Rows from expert 3 of block 4, named by matrix and row number. Rows with one number belong to one neuron. Each number is 500 + 50 x the weight over its row's rms, rounded and kept within 0 to 999. All counts start at 0. Numbers have three digits each. After the name is the row's rms in percent of the matrix's.
# up: expert up (model.blocks.4.mlp.up, 32x16x96), inputs 0-47
# down: expert down (model.blocks.4.mlp.down, 32x96x16, transposed), outputs 0-47
up.0 089:496520581381463570423551471475415461403428430533407508527620536435501488518432489538477498497520538506628504513461529498442540500454582507483518
down.0 088:526575542495522467581487532511408463440506529568536431586521591464410474528490462502572471570523435511520451481495421495536444470465531438527527
up.1 104:506531487430496502518554532550524465416535468500440538462501499575493559520433494478487451563517519507470585473561467549478553522481499585560442
down.1 083:525484531504470609530477522457461518522571486532532395519551544451400568497476513457563585425526518565346521537584427505458545539476534459490523
up.2 103:562464507486462522562468499527628607612479577515538411378465509506478427451523516518504491554544473449515505568515501387520466492511511496542431
down.2 101:413597448447468484404529400526540555436412547489517543410493492460370467528508438554443525614436564494472556512502479516590530460494481527403428
up.3 106:528488598588534528570510438530469433471581532474565511456462437549469581507444556475426522513499440432446534571507488589527526555481549568557499
down.3 098:496475473551463486481402557489501456581602485468515434471510518521505509574539465474409500471425514481508495539545472550456521500455422498508522
up.4 110:426569565445494482569587472506558562370542597558566456453549500436413499484443503534544467513482439467550500510529578495472564532529546549521480
down.4 088:497535441478440549468585511483442534485496497535570394523509526479423461508521442528500501538412571560499531525582472581539521477468444515452556
up.5 095:474403509470485572477497490566620539501493612505530460436497529400568427503497518521589401577483435513557496505550534433505545524571565555531428
down.5 097:526606493407460459471465366460496523475441538444512569535450524434395451479456474593477469530443528513506508502546427507540495530423544462397474
up.6 103:454472563580560501460505556506569576469482563526480469470535438512556398580484540427512473585558497470496545501448466446463492461487448483550409
down.6 100:386577463550469465468438503490513490443514561520497388439456494443472479521563563441514539508485508525491556452491495473465404430441476516431390
up.7 101:504467508517550464564541513541551561564495548450506501380505487541442435466571521450441466519554494498536538512508520373485472504538485502585434
down.7 121:458582464506420456460498421580551555439433481425501560418461444572393452602583425567421457584486487459548519488534536468512509431434465469438433
up.8 094:420549492519480477594503487511533472425594402537522561413495417516477602500495504494470544521583468443430570505528512508534484547512498521583417
down.8 090:454554560532482590554561573404518428512655483551481517429485495519507510521499507392499592467481517543425571542582432525463532478554496530529516
up.9 107:482559436505540469573570474533549447481499523502527550435467431370460603491538465472462468511491490486438580439480494538459430543518492558515454
down.9 115:491568519482557542551546566515483437466502478471489469466417474466480465540565475473489502512453519461584369485389541492572509476562470580520530
up.10 105:516565398541516462545483421486516571498511495509522505483527473512419530441439513514570457479486482530392492488453612619557492421447477464531510
down.10 092:393430546555520569571578531454451447497546509529465483459528508471533462547483591421437447439428467499448506522438515560530576438476500569450430
up.11 096:440447495416515472465458385510553521471373459534546485425461525418544508501489431500543499461469584564567607475465480495398431493550571514470449
down.11 122:524605456443555590509449477499481384510464440484513531551399433448456507515446515545537530480528452520459535412412424515524516561538511477515460
up.12 094:373518498532500497582438449542516579386548543457533501367565477465514477385482544529529473576508460517465494506561497478517484519559513475496389
down.12 093:545517510492441529549620516493492434458517449462440490436540591494483527511476431578456437533415513535477589514529507543555561515497450510542540
up.13 090:580412493568454497470515592511561506556528527557562491460448525565527417496455474429479519524558453527536566470534528443497454514493512534505523
down.13 094:524532488496472462412477494491540582503526544477490609445508529485312576498544507462445507517417544506432547532528465547486479510487420613428545
up.14 101:550499474602570540499503482504580439505472495476571390478509435439478526470455503446517573471487439502505524464502480570451455533422497449573493
down.14 103:594516468463560472513496557548475496495513430523493579578439517562448480585585520453526488366510441431517401519428453517423530510573559481488534
up.15 100:532564500542513423500512643441578544424571550478528483541483457469385520413434499449442517493471485525589482505473537533434523535503510524537563
down.15 104:487558483484536476407494475504540507548522528462522372518493504475328489484566478456494517537459567429509522450491383433581474472419463486465489